{
  "model": "image captioner",
  "encoder_patch_size": [2, 2],
  "decoder_layers": 8,
  "init": "kaiming_normal"
}
Rows from block 4 of the image encoder, named by matrix and row number. Rows with one number belong to one neuron. Each number is 500 + 25 x the weight over its row's rms, rounded and kept within 0 to 999. All counts start at 0. Numbers have three digits each. After the name is the row's rms in percent of the matrix's.
# gate: MLP gate (encoder.blocks.4.mlp.gate.weight, 192x96), inputs 0-47
# fc1: MLP up (encoder.blocks.4.mlp.fc1.weight, 192x96), inputs 0-47
# fc2: MLP down (encoder.blocks.4.mlp.fc2.weight, 96x192, transposed), outputs 0-47
gate.91 113:464492510463492526541512539529498487546543488492496504529493499475477461576459476480460463460513510509498493505494487476529453534545492473475493
fc1.91 119:542467483496489497494486521482511495465542502515514509501477513494541466495540546549522530548487467502520482461481525477505518502488476530544534
fc2.91 152:493477501524519502486503496485510504465550488496538482460442516532520511531528518527437489488480514540540514529521480520506524499482463444501548
gate.92 093:465485478546502505504486470484524443482511481508472497494554512517477530459510511509461501510446446513502449537521496492519514495470501518482483
fc1.92 097:503491511485497507437512504506489485493488544529514522558473515496479498494494500477501535513560514495514511508480483547483507495515509425516490
fc2.92 100:523493528468486515518511502485459526502476492483529470472501522477497552519527524520524488501543468473490522502528495519507560495535517487484484
gate.93 105:478502525487485496502489504545532539448483526468505483476528506443537517495493512511479482494449544500542506497489493507491530551519463548497514
fc1.93 102:527535473475521521501489524522484511482497488510527487515499498504506531534509495451487506496494472534494508506531512492493522446533500499505472
fc2.93 110:514511522479490524454491559522483501530471534493461521508582543451471514486497486454521489511485500488493514540472513499502504477520487571540464
gate.94 106:486485489553481508497528511510490485493496498483513529473431524525447490515468488482505515516466492514558481483485470524508488452513486492497498
fc1.94 110:499527502520501507578532490478500543529489510479501495504475557483484502518479499502473479481519525517506495493519499516541472514469511502485521
fc2.94 102:490531450522483452498510527479542499518549499529482518467522497502507495520497510537488487518501527490496488549463499491475466502502482546486537
gate.95 090:517547490515453514485472492498503530510500474497518482490535490455455489518515509514513521516462515522505443459508486502499486516516469480522514
fc1.95 093:484537516516478501482485460538484529496496453516541519484506511458436511488463495531477532502487531532504470504495514484499491456479463478497498
fc2.95 094:500477491489464517489513505461485429503506491499515481468514541474500540537541510517529481478540534484455494489515488519528483468535525516493477
gate.96 104:544528482492479484511496533548536510490489525502500493482489522508537440519555457451514510542439496499501503499473454531474484518531520532506496
fc1.96 100:525558546536489518477469495477511528543484483519541480505463507476494525560499503496517502513475474524495487519486505480507487482510496434500510
fc2.96 110:468492497506504504505490517541538518473525481513506474495484481495464531497504525500490495540467515520494485471478518554463483497487481450444513
gate.97 091:506467545479488519533495500500482526522465528503478496488510515466483492537473488488518457452488531488495520524489502460511493549503507498486552
fc1.97 091:480501514492513522490492516456503501502469515453510492529455494513477526478438509456537498484478521459521522506505478536475441495520484506543468
fc2.97 097:496498484510459467519476509506492466546470523491444535495529511485528499497474470503445503502532503457512479506515496541508448484494478516494492
gate.98 103:499497498508494481538482468498502537498512522513548497485488535541498524481500488520505495502497487498523510519482549506530483509457504502501509
fc1.98 099:493498482503519524519485476511510477501489508494493485478420539540538469525497522512490518544511512501494466489510504479500494498503461487520508
fc2.98 100:469498484512489493518518524529524541464516502537467494469545499528486517539522473500566502495492498536502522551528467490517488507509495509497551
gate.99 091:431503488489485533520519474485480479481568474479517519521464508539473513510520530500503495533500479497564517497494531533515467515518492495553474
fc1.99 098:475485485516513527470486508486502517480499521515490473512503465518507469514522507508514466519498501586473494481504483506483466449538492479508541
fc2.99 079:543472503504487498489515547507492511513530511517454518538555506519502507499475479445495506508477465491515533478478490514527452478514489520560508
gate.100 106:520537504489495498503478524461471527492453461474484485511489540480503498497474465516503488478492485504509484522507499494492500510507443483486472
fc1.100 101:460474504514518514514478522463515502569499513488475470470500527517474513523483494506523482448519497489523504491517524508506477546456489482504526
fc2.100 097:504496458496462499504460510453501465506484529505469536507525511530548495510458510489521490520469484469517546494473509498506508541520521539518475
gate.102 101:465497476527486487503517421532506454514483518501502499537498496525436488506501511499488525534515485500497561542496535502485505521473535513508473
fc1.102 100:529495489485492493481479500499476530467491533520490514495501484517536496499484513532507484474514531542535494491492475494497524475498502485466447
fc2.102 110:508480495514492525512476478510464493477530487488464501446516506544470496506521502493551510500476490515542506526544487489531470474507483496493545
gate.103 098:523507500489476508503484491527490458461541508478493510499500535515491533515467492538461471510486504494543526509502485495472507465540517542499501
fc1.103 092:484504502531505518507506505462532517516549528503496451458473527484467485519502456483488526527432516504507533525471484513493490484525501556485542
fc2.103 085:481511497508506448481531535469511531519480504492510516537495446500515470456465506487508487519533501507482516471467527472499494515497552549518478
gate.104 112:495502506519525514519539487504470463471541523521491494483450514513504475506515470505477499491497463502555491486522488506503518505534487532488488
fc1.104 108:484494525530509487518512521457481513518445490451490533484526533591493517519484492546504488490468493495489530529496522492530468493470524502517491
fc2.104 117:474485516446477500493529525481566524474513492515514475485470508514501513472485507526515470489483511501500463468438505510479503507502527460464498
gate.105 109:521503480516490508486543551460470522516485488482510473505514494484510525500489493498496495495497497518509475474508501534502524505481530510494528
fc1.105 102:490492525478515519488520502480472505524502515519521485484496490504513552538499478454465514503516545500477520520541501463506491475525491502510484
fc2.105 103:484495544433478555504514540528501549472502506507497482479547537514509522518504514526574486481512468480499499511477490484504532485502539494473521
gate.106 099:523470530488556532516479499527517456492528515487499485499502488520490471503491528479491499503492519489501475514547534454523486483474468538479493
fc1.106 096:515490455470481480560486505463493483468488521465498524540491490497486478529501524514468529472509481463562483498483506471513517531504483534501499
fc2.106 081:488524486489502528471498546487481502508468554509493503502532473515499449504491478489514503522487479466491534489493479471509437515503504574508485
gate.107 105:543538539526497528512498513506501531518499506488504465488489503492508474511476498491474501519497504481465498543476480478489490500544528500536485
fc1.107 097:481497542507511506490484492517532515533501532465506501481518511520504500517545509505472493525463508495480472493517491530492504468463488532471559
fc2.107 106:494501462528530504534527464536503522495508490529504467527478472511465499476482522477442496508465491549511499463545474458506525517459506489471466
gate.108 095:483488484523499494529472494530497486514524490490482523516515452511520487491531469498463502481478492518533493518495486502501493521521491517545482
fc1.108 101:473481501517557516513467488506487519546496496536505503467492518484503488497460498482535485485469551481502499530473467495477508456463494508473475
fc2.108 083:484509497516505496517505476558512470512484508526497499528463488517484494503490475457461513498483528555493457463539487496500520502426519492510497
gate.109 110:499460496496535499544458535516483518470506467517509517500475464495534436511541523530493499507473506526562545523508470510500520529513503542478472
fc1.109 106:488466529520491523459473460507486532517495536524511457498531548482522537521513473514453490476458501511530481513475489519513521504510530486496501
fc2.109 111:497530487519492477572487545525544552500519484487471474517470508472454493466499532515452499526495520496479471473496516527474473488479533474477524
gate.110 091:500516549472481497525511463523508499446561512529524491525556538475500523500519497511513491465441525501512477507513499475532549541536487517514485
fc1.110 105:514505506500518489486534514494506541492514464515483533495493496491495539515511479477468499495468457556517512512488507532478498509532503499520511
fc2.110 100:485508519473496561497552533507464503518483494485521464453521529460498535449509523491551493492491479482490495490511482497511520467509522527503455
gate.111 102:485522520494557523475469519523513469516516445506503508519497547482490505468491558509543538472488502486453522536444479458493497505488487496455527
fc1.111 103:519522500498497513474503504491505491487492489526483522465519464537531471484491487496537470489482525493474499487453463490511481461512539488507527
fc2.111 106:504448519518494536517513451483495471486508479518517468466468512494533527545520505473497498514506508518525506484542479515509537505479485437476494
gate.112 096:514487516497513449495461497508528488537509491462498536473508535466518484470470528515494492442509545485475491530487490485526498516539513496469524
fc1.112 097:510471521496526543475470507501508511491496506495506505486419505549497480466471506516520497495504504525499520508560504521460488527525449507491456
fc2.112 097:488499489525490487480517516451546552520469498490519520496526522453496481484473500556475461480554501489502462519485544516466458503500518536469504
gate.113 112:475509484480477494549494480526514506534498462528515510473487488472505485502498533518465483467504526471484462482545530510499505513508515528515490
fc1.113 114:520526493481492510486451531514465475522487483490512487523489517489524516518502473492532511530462506477520520494440496460511560506493458524498493
fc2.113 124:471506492471512489527504520524521495496483556501495496502484469492495514510498506486506494511467488493508525504486476493498496492494516498527480
gate.114 101:514501525514518513532470543510482517508500531485498491516517510526471514465515519557505495440478495529516480485522499463518493491482562498472496
fc1.114 102:504498511538504473503546483529522456502519522530462498476457472487487490482543504502481532473525443464507523485508490528501500547491488518484503
fc2.114 100:500479515462496548484493543506491509517511512531461482481560560463529526481532510476499511484466520452499457519499518520473517493513461502474517
gate.115 104:464486503521553495508513507472512474501536497523438512481536455517520488495532500536506465525466494535491486483564481515545517492466486518488471
fc1.115 098:480519470520493513498511492505528456512548473469499535519521515543537499479483520488511513566489445479495507497515483464500474457502500522478511
fc2.115 102:467507487493501474477574456526492492547500514463517518516511501462512502478496510483480488439506499473487493494502523496496503491573536545535450
gate.116 105:514487495554475466485530436507529482479487497462503514525472519471544510475487521500468495535482534489497499502533484501471463493501553495555530
fc1.116 111:518538537505474471439518489532507469507495466482463459512489475492512501495493489510515486490498481505475511476506524453482528512517544505527515
fc2.116 122:509497539474501459440499467503469515500496525484507541524468512505521473494491438488467510478550513523486512492496508485514525508520529503571470
gate.117 100:501486483489449508545478516499508538514470514483507479497490480502523503500491485503459481464432511530501425494493498539526514492538490497506510
fc1.117 099:490488504549534495487526458509526430523536496487505492497472493511516500511529516542537530517478438471458505506503516496487474516473460502518508
fc2.117 105:462497510520519562442514537470460501523441518510502487477527498480516506514522491438522496496466505510523510551539463510496503510485492522523504
gate.118 098:463493546501518517486478475509506450506501483463532478507480504501510509489517508517453513537485472477487490500540483460519463528476506486471463
fc1.118 098:481507514481466489474509515526479476444491536502491504499540506462511506473514499482533480548508510438484514489498528517479535520528467512497528
fc2.118 103:473476525455505492500440483524532538460511499473541533516443448516479482493460480500525471512496488495517482491483508499498476517496531466518485
gate.119 100:489468498505518547478499511465489487513481515529524515483489483524500470485514468562533499452519474444518531523515502496498491475488463472496554
fc1.119 107:526513545510504481511463495485497535522485517529469503466480446539481502508512480498478511464510501510507483480549502493478515458509565519497510
fc2.119 110:495528488502494498517498543491475476545440530509432518510558503479520486452491472468482523466505520536467489487490490498500485489517496543502475
gate.120 105:524502485515511531502498542516500476504496454487503474536449534492476510480501533486481546502507479513529462536519458501491510524471446502481497
fc1.120 099:502494536504491435493508484464487488530527478481489485479525543459508488516450502557547488466481519470494508524493490475522487529471482499484527
fc2.120 100:487525493527479498485471581476499463534483518470469509478556513481535523494490479483534512468501498484483500522463504489494473479489501564493491
gate.121 090:530486543442521491512492517514470507481464556493484507489522488517502493503494519476475531509502523467530501502474514495468518473516499521470491
fc1.121 090:526530499485522499467507528547556496446502515511492481490502524499514472506532464455526488489504467491511524453480494479476526539542482508446469
fc2.121 093:501520505521507500516488544483464485537491503499470515511564483468473477502482482465478520494486482557485526498487527498466500527507497562538456
gate.122 094:456488514489503495547535484522496542492528523510470482503462485500481503541506495504469506447516538532574493529499485468506507509507445516485507
fc1.122 100:537514496494487470503452509527496476455523512495517495509483523513475508469519512532492511478522474494505518449479498477504496527494548531510522
fc2.122 094:474495512473495537505556523465514484551494520529481499521556510487524507485480479477526498511467498484505484541505487472520496481513524550511490
gate.123 097:495500519479518489562448543496466519526504465532519486526508484496528543436505511474509504501469509539533464489518490537531456455513496489527474
fc1.123 102:492454514473561461532450536519473508529529515525485498554502492520514525512516506489485494468512495551496488542517459476527519506487523485568482
fc2.123 094:512476516459502474505490469510505497452494498499502520501490544513465478540479484525507483496527489484504548464479482510503516538501537479516476
gate.124 093:480462527506522489535521493427483451508473537519508522486474510539510521513477522527526521503497515492497539544511506515523476494488503488528474
fc1.124 095:502459519516526534548556547477484483532488510485547506442453481541496492485514500526469489522500521523469504528518510521508462506450506530505481
fc2.124 101:494498513490494535523486553508496545479501463507498454469509525490503484535520546501481517500530502545469483463479546511465492524498498515439496
gate.125 091:503489480501526504479479469455515516489511546519501465512478505520492476513479469492517505467479501503531542513462449504499474495496479530455485
fc1.125 092:503448446508508489476514538546518491504531509489503486506518478505546500512519517519478465513501505512461501525533477528519469505492505435534501
fc2.125 091:524463492501496518511535535489537544453568472488545478486462492482496505481519548539515475478507529501521498517499521517495520495484522458476519
gate.126 101:552510464451484481526497494488472519456480487461512475498499508493493485506493507475504492466472498517500491465494478522525461504568512503525514
fc1.126 093:485474499541520542488527498474534493537498527508479506515497517520511514498493523501499529529511521510509509543508456498466528472473488495508466
fc2.126 091:480484469488469510517513531526554524469510454524486483548505468503521474478484507506492487491491474504541522484538492495512543514472507483475490
gate.127 100:503503497497507502489523526449524470515534497505486460458457520527530533506492462486527503493492502483502542528526462494506500500484455543517491
fc1.127 104:530490510566448486489524495496503506516484482496486501426471508477494492505469511495507524533498492495480512518500499475479467516473523515565489
fc2.127 105:496503509485507504478518529483525490502485508532482479494534515435468466503481498485503476521510515521488477496455497512452512507506491514511466
gate.128 107:458495503530516482490527500504522513487500499490547534496506525476479511492521537545521484484482480496509441550489510505521507505490481477505523
fc1.128 100:565546517494446482480512502497522467504496494512488478510520529471491487492458536523491546523472513514477460456499511508471534516514465530512488
fc2.128 109:511510501497488495472515523458472506535531478483490510497513467500512521493480452481520505485478465449519512543509490488530484479523509520545512
gate.129 101:508466521516479525521508470444461468513532518504498497511494505577506499510544466536497530535528482466481546493520505480493484497462502515528488
fc1.129 107:524523464498482507472491497488482550481474491472490482517544471479461492490471498513509484480519521534506521490481521503453547469520485482442472
fc2.129 107:496472474503489517507504518494472472497527503489466510515532467516507529482497493435514514530457484512536542514526463479537514476464470493528500
gate.130 106:491525497500470492482525493485492474464474504492499527560518484510542486543520533517483526505511470470512508478479460545523548496470476491482511
fc1.130 110:491513453545495506524495488495493516489462538519523518447485482478512495517515484495476505440498461495521483494477523518506527520502456535473526
fc2.130 105:526522509527481517504477508523454535521533530493499509478502529516494538492521492498536510495541498504494526501515512467533500484513503500509510
gate.131 097:465456505502530540487516524466540448517492526513539484487545511494481558462497480503499514479455495532496449546503480498500520535528504508495500
fc1.131 097:501512532465497518483534511491488504514534491477494494526489539460534548534524492488488498542442490545510457469486501496482459495487497463511497
fc2.131 105:496480530481492549507523519482458525517515518506505482455547514527459493530518468475549513508461475513489548545503493480515523498498516526502491
gate.132 105:494502483487498511471528475466461459503498510497475498544508493509498498458525475526504525508482566475486515465536450504490524498513471530470484
fc1.132 109:508495474520491532505448544450468542490479498480517501474490458464491483523546560532452472494518495509473492476532513479515488460512530480485472
fc2.132 113:510507514454497557512471544523538496474513485530485467472556546521492550505525509515575520507480493496472505497444472471483517506469475456478531
gate.133 090:511463497448479468514478543484477537495514485534537501535538483511483506498536496472523488498515508547499513506463484536518491513487509470541521
fc1.133 099:508491518461490441508479575445459537537516520490516509522476506536477455500539515511556526461480475545516470500457504533506499501469481483518496
fc2.133 108:522498506525503441472487497532487512489543513513520523526456502494524450487464461478408488492547510511475533465469530482491491512486508490516443
gate.134 102:463515486537534509522503497536496495499531508474495482483500516517490508516503501512470519547454532481511512515478453487528520512503493519486470
fc1.134 103:477498496498519493474523507501493496462513517511514503484520510528503494494508494519534501502494482502523546478439496539501506526521507512489459
fc2.134 099:521495530448476520478476550532500513511440504490457528504505512516529520472476498487547513494498488503496498475465504454510512503477529492516485
gate.135 105:480480537509480535459496458506516475482468483545462494476501502501539505477488498554508478504506500461528498517518536435519539466503507490469541
fc1.135 101:525461521464525495516453520504501550494495467470545489472515541542492523480529477510535520481490510486485497527459501479509535497482488505514476
fc2.135 104:465491521485476506491450543493532524503494516523447513477498489555490516505496497498556505494447508480514525525432479492495467495471490469504556
gate.136 102:497498470483499512494516507526535448514493487497489505518550559498487441470524503485502553497482529515473479519478510496488503577482473535483480
fc1.136 104:505470488498470504472496460484493488494495515491488516527476500564519489454496495477513521518496548526510546481449496509482477515460484487516502
fc2.136 107:530490512534521465507500441470503534507518510527535500503435517449514510509504471490481484478563541516490468481511525497486503523499516470502465
gate.137 103:504520492519539520504483508477524527478486524507540523473529499514500477530525555531518479480504447490486489498450522470525496519524528472486520
fc1.137 097:501486507499441459466529515515531494536557495492474461468512513529507491453518426502465520533456511483474489522498464517484515494511502518526481
fc2.137 083:487481525485489509512471551468515462505502466480496498522493475513521497488508535531518482545452480531513488515498500535490517497456474479538519
gate.138 096:506512518515499471502522551499516520532475436474499525510473492516502504507491475487501497528507484517500499508506522536516462496475520484525511
fc1.138 101:489482526452470497494510543507492507525529527501518479494502469473484502474502476499508538495497590508481497530543455478499473495486526475545473
fc2.138 097:505495508500504509500535555485478557486475488523497475457526537500510494521494483502526493507538496492485524476478479508489519507499507494482490
gate.139 091:503485562485499500510476499495461535535524506497509498531517537520496493533537493438477502517485523529536506535518476488465510508524451524464485
fc1.139 091:487481506469545532559469491484462545516526492554506510549490497494468482472503509473535510469491500470514476534491521499520494518508460511541520
fc2.139 075:545526469519479446478534508509513577486488495519523527499497511525493446488499484513453485485504513501474467462527486441490483495491541514485483
gate.140 109:537478471480490488527437493533505488516498486522465492504505516496485494476503506517512509478468536469468505498489472526529521526493464524487514
fc1.140 106:478513526477497495464489497480459479481515516531516524524552539486504559454518480509531500484543458494479458505445484515512494488497509445488485
fc2.140 113:502491492505493523501522436509441541501531494519514496460502554519524518512514516487480534511508493542495497499514476497526527513496488493474485
gate.141 101:520479519509477501496502536493487497507538462509498496497452512503516480516523549506569524534509504520508519510514419446538469499503479493478484
fc1.141 102:549529503534482483506540468462516495527508521520496470477479493489554509517506504452499498504491519452489513501469469484482511489472493491486482
fc2.141 106:522519514514535496487480482470540506505491484508506478515503485464446486460502483510472479517483535538477432500490521522463475492487531479496499
gate.142 093:470488514481487501505488496532485522471543492504501500486490470515487511470456516504532524468477504496496531483537500523487518493519456491502489
fc1.142 099:525488510482448506499520522481494450507500518524488521503532484494488491467492485510505509479492473520464511502491522515488486510517531508548511
fc2.142 105:493526521510513512476514491478521510543473531506536482531512496437465500499494499498464481507507519496469473489482528522484498479532534515479462
gate.143 105:519500465491471554467482501529529474503494521521444503495482490489498473463488484507560529502482483504487502500503462531511519485487500487507472
fc1.143 103:476474522508489492505528523513489557514468503491512509495509447471505507536505544500484477478509514474468539454514492543514480498518526494532485
fc2.143 104:489522498477497501512475548505541486518454506510469514532493464519471482490479506503496512457480516517491485513501479499497490492485487501500541
gate.144 103:460468515505512510549530486493496473510486526447480573465517551491495509519537506495443506467513471465491455521508437498504489497516518543470493
fc1.144 105:451528486525554501506499508492504453517532515507505502505472497550459484496521533523509493473525495507483511537505484501496492496505497499426465
fc2.144 105:496526550477490537508502541471501469521495500473497486486527543462506510497538497515516518499483541503435461498454521526452500500535533523487490
gate.145 095:484511464560483532511554570474477516504537480501510513500518501537510503512466508491525506529447465475463499511519464510470498511476495494506522
fc1.145 100:536519539486571483480489487492460474519536539569480532476468502494537490502510463480504496495496534470512529481509487483455481463486520543530490
fc2.145 069:516495510470525498485488529494508494457452504506514491505514509479491514507481489499495481501565475583473481511470491487481508507472498466475472
gate.146 095:516517523518494498454496520496492548497505466513444501529502523476507545495490490496493483488476482518510561502453487507510529490572485530490515
fc1.146 103:486493503538523487526509497470481490569473479520547519458503502543543482501524481494491503516522499496489495530496500532469478443463506477491529
fc2.146 109:488490452519502469522509498488490484492538474511467525499482468541538511503489481511522490522463486492555492501518474510503497496487457479494533
gate.149 101:501468482503503518523523506459537523497527458520520546516450507483517496511504476560506503491469544544492483539509473512458459464484525511485478
fc1.149 104:500473464517567525500470489554485486491516517527510457506499500504523470493542506473508527514489443487481512500510525532504505506504494515531482
fc2.149 104:483493520499540514496500517517512477489500520513517496540505499521478509484465513455491481501476505544523478479506504501475538508466517458546478
gate.150 098:463493520530495523483549455490495453501534519556490523453524527524501469524520517501501526506466501493501447511500504494508516463497472516473495
fc1.150 100:491474488519580517514484517478467470537497477490523512506473510511512531505515523523513482523510471503463476527515467491532482477500505471532539
fc2.150 098:465543538475518544528516552459503477561504501470503481487525514434508520485518505499504516464490509534452454509502508524463501483520502543487476
gate.151 093:482494529524492542506503512515478524513517505516491479484507456512454516481482546505538486522495502511499490505495471566478478490495481505509445
fc1.151 094:450474525503548540488481505510461513474524492492527462484533461541495529502492474512515526496494515492568493507483566513508464473496481483517467
fc2.151 094:498507504496489514505477480525488520482487518503479507495505537485488444520476538516485518511553492514486529481487501465479520533521544551481479
gate.152 092:473483468506537540486480506516519459466523534509504461482512497528496479529492496527505514521524486454488545487469461473467484497545475519470515
fc1.152 103:480528528564525523515489437529534487482527473516483510513482484504524564500513526526462433520460519504519456505510476516514500463489500493455476
fc2.152 098:513481530477523462529558448496514491476473493499511493542455528459473486484491514528477478482557532500502508457488513518489541510504533451481453
gate.153 103:491526500483500501515522520479508478483517525517498483466469520514506464454514522451486501492488485480525488495478521495522523540519511540486428
fc1.153 098:520506476475530514549493471520521476506533541508516494545487498512529498528534510474538490454517513435486521513476518551475503522499517493525466
fc2.153 097:547505491542485494503471522516503549491466492502485513465476507536503491497499497535513524497510530525482512439494501516500436507504474481456525
gate.154 099:443490515525476534554555488506500489515494499475509491531491548499500530498475497492522482522484494452534476519485518532520502502439477515478480
fc1.154 099:499472506504528528507485499469500476521506566534531482499498471558538518505510475559466491495536520463496511548507512494522511535497506464494496
fc2.154 096:523516526510556503475507505506520527451500485472530473487469497511478497474510525516503492522535505474504507470501544533477517531482509464506496
gate.155 104:525505511463500496500457523554493478489490504496490500515524521506502434487512439486500494519470482515511504473467487506492539511570498536494512
fc1.155 102:509525548497499520505516536491469543521479532470486486482499466468505504577473493488485463536457510501478489492501525510465498492505477522494521
fc2.155 101:487496512508480518519543576512542551481488496491506478532515472483465479462504539506513463499505508525505509524504529523490506499482543490511505
gate.156 108:467488518519470462464521499517501504489526470488498522534466500494465493502527501492500549546518504503488569475513450527510453543513537462527499
fc1.156 110:511465505532511460527480527525466543493471498480506502456509475496434451461496497495460515498507508481507482500534528488515507542496489527525470
fc2.156 115:489499500530511519487481454491488509507517501526523489463478553518562503535520504486499534454542510498490523465481505505486515523494476488497522
gate.158 105:517514512465499492483503517510512503478467497500497571538462541436485505496522544488483459477487508535480464499531457498455524505518529499504495
fc1.158 096:461476490516535507512526486507509439522522532491531480492495494572555564475511470482519501571467502531511530524503471499525474452487481516524511
fc2.158 109:486495507455513489507549515517499527448515477489510510492469462560450524502514509541519505496497464523536528497550459477521541509498515483526521
gate.159 090:542491490511532513462508515468495454507504528464489506562497472492489520465550472526500491487503471511502522512469495464498517462461504466512473
fc1.159 088:471516470512517514482501487504498488480511464527483519546527474496475510521474488508496479549517458513485467486496504502510554541535495493497533
fc2.159 078:463495492509481540496493504510480516518459460477524495497492477480479435527518541488536476554490506510511478516523489482494509506506517534465491
gate.160 099:487527526508516527525492480459506446532501519486479514515505540521490521497478507487533525505487466548470512546492490518515497496475452546501523
fc1.160 096:491499474524492498534580498513474480491493464485499527470466484521463474509510518530451548513501499477490517501520538512493488487480522528519476
fc2.160 092:493518517491534502485493534528532504514495514495511479525503534470498516510510503499501515486496532470436420476489518511480502491484492504486485
gate.162 100:482503527506523499544486515506473498524495468478504527513466491475463492476514481547455531485489489498492484540553494528520483486490509519498514
fc1.162 104:481535529528492489487510474499536512540462477536471479488512474484486480516488509517494508480488538491451516523513509509505503500461530498520475
fc2.162 106:513526512519513524488465545483491481522526484503477439496513494493513503508542520479475532517457520527436467515494509512487531501460494499489515
gate.163 095:463489526484513514469520493473534499484495495484513508493496529443500496510520483496499504527506519478497495464507452482489519491481509502498503
fc1.163 095:543491505501521529504511495512452494508492471491517491469509521528461482493492499573505513444502510499505484535548513444523500452492477526508492
fc2.163 091:541480518505531504510520509487516480474504482485491500491501484499530522482507499510520483463517535538540527530498504529502501481450509456515518
gate.164 102:491480517525491499580490487533533501505536498524462489498498506502438445493494500512487505486465504501454497501487460483537468473516506537489504
fc1.164 100:514537459494486477499529474502564499515487482487529504521481509511469530553481434469527516473478490489491549443491466514492506492495515510520502
fc2.164 102:532518456532508444491489455461519488533445503487531536536462454468544455486456480525472488497518492473500494469491516509524489507519492508508467
gate.165 097:533463523453515486480487524497497509497487538498508505491519471540509434478547481465513473468499486498526523515481514532487539491532521502502473
fc1.165 098:491516477511506474501472538515534506518515457463479545517465534495495510484496488511514517486473496570518504507489494483487492500484481510533508
fc2.165 097:508499535476540516475508427474503498491535505531549494479452486478511494523519487504482491520519533484494461516537478478500538501482512471522494
gate.166 097:537505529490534537516500557508477534511466462497486491497545478488497505496498522528527491471441490524515518484510486515477496482518526517511528
fc1.166 100:495485514491528488505509511462441498540523506512554507500512523504524526538492519523527514495501510548512474527520467459553461465515507505482533
fc2.166 094:507501498484446466547496516566474499492527484522493529492468492553512508520474477502528513469494485518497524463474504485539499494493517487485526
gate.168 094:512483506495470479517489508512516492497552499523555533422514517485470445506493464499486477506480519514469505491480459501505503529528496512521497
fc1.168 095:501505498522483497469503493572533436489518485533500488509529524492483503470486461513506507508543477474499509489495488545484477535520489476496438
fc2.168 095:506541485508473501535447513517490476518457492499457499501517516517532496466499490505489523487495483476481527467481491502481465506513461503463494
gate.169 092:470506498485500465483493526507517542499530496511468504487538501495516544518499476484509464493475510481506532482499503536530501459546508517479533
fc1.169 098:445500480475486502495492470537512467435460528479464527497503502485472484499499505522478475523493488521478494479484507532495557513521475515503469
fc2.169 096:498509500527500501474521513492519496526482501499507462521527538445501465536486495497434484477534511507470459489482547494497498474535532551511470
gate.170 099:458537541497480513463475494472510492518468523528497486533474472464528495488451507481552522468483526507501510486501487522475447451500509465474493
fc1.170 097:499562518492444509491525533515489508477507521476463531531506494519494487499518497468521518531492487493487508440452473562487497497509528478532469
fc2.170 100:483494498497538513480526496522542540459514493525524473546469471525473469518518530488525482498492511527508493501499505469501510503486519501540514
gate.171 097:501511499523477474514504466515533531489470447457524502503504541509521504499495544477500509491504472469519523487478527601482495507458509470473517
fc1.171 104:477496530451519514479512542486489427511528485501506501539463495499515529494521471474535465507514487538526518491487488529488490467506486489501463
fc2.171 099:489501496481510518498553525492541495472523490495497481528546482514523523479509527506522496513477475456516477549470497486500536477473514518516511
gate.172 096:501489493449506516520501497472509515520527466481511533499486533483523499505504484463519493503491491490509458580453513536477496535453539527485486
fc1.172 106:469468495474522483494508475526535509510539526552473499501521472491445508475483490495503523507511523494488515506451493483493548481493540489457513
fc2.172 104:492482495464483537533497487454501528495570507505527500487478513516522514503477527523536479473522479467520516499483539488525534494510530486470494
gate.174 098:525548500470501530497508550542526534510461493508557468498464480485518504489490500507561530459497463494495475489509491527461481491519498492517507
fc1.174 099:508477498479487474480504499528514526501479498510499512459467511465461520503539490548499511447530527485471520534492523488534512531514498516539545
fc2.174 102:513519474498504498510482552498473478516445538496474500461523521460548491529518487492472495519514519504480499511514484544486488491531472532503481
gate.175 099:469521502487486540517472527484520508502485501511502514482474515517506444473448541513482496512486509533498483524535503485530446501499500486435466
fc1.175 096:512541510535506489523475461493503516503511493516497515501511510521457542471507486491475501491516456491507518543476517520511449501500494527500529
fc2.175 098:497481530496495527490452553508529533470501510531453532522536518519469490526517479485487523527512504473474513534475486492510460500465458463498545
gate.176 106:485465525482506517460479530485479519502483521523482498538509516458497495529491464514511477475488554506496442483533457472489506502542464502476540
fc1.176 103:509528492461494501519462538499456546464531495525502504523519474473504507520521529472503478504508477561542493468470512501517507488541469475505522
fc2.176 099:490505541483527496541551459535465492487524519470535482516459490492465511503482507510539503516508504490479525437486493491474553520501547471507474
gate.177 097:508489496514497512511497475500542478553547510521482474466481480522514492467470504500555528512463523487507509486463520488488489523481495531444510
fc1.177 103:521467537498433461509508483500508476511505521504449503508527504513512476497510494500486524520510506463450516487541503506530473529489473510488495
fc2.177 101:471523515519530452491520511514564533510477516524519478502455531458528441512485517493472495504541546516482457460489517539447492510509491480477507
gate.178 093:502490505525496468476524506497453499514472513523505497506490457490530519539499467510533500461534466510518554507526516527509457473523494454508504
fc1.178 100:563496516485504502507522501510497521513480516507502524452486452545480472506460460487501493485498508530519482527485496476511523467492513514488524
fc2.178 087:474487496485478447491485539501469511535488522495526541511528484455519462497459467476463526515507481521476509481466501526511476505544461512503483
gate.179 091:496489491528496497502538482522496562513462508510502503492517486519552500500491498503489471482479482539445459495472474507480550511462510513496504
fc1.179 090:544514510496527530473467517493479506519506560515518469508475504525471490502545446457471492518475512485496491454537509486446508478531517521483506
fc2.179 083:486500519449523518485501573523509521467489532518467477493556504525448518503520484481546497499504489508493533530480455457500518488487517521527499
gate.180 102:495469533509525495507517475541498460482509515505529544527516532501497493438559482512526507486473493477475464519464434533500485498498487522466462
fc1.180 108:477479505544531498496521499468494499490519440504514512482483479511484491526479553519480519465499519517541503502531508499490470450511522482464515
fc2.180 100:494492550469512541533479543524510453467475496468482482518522479519506502472510547495499504506475515482504529497485529516468516525474495480505506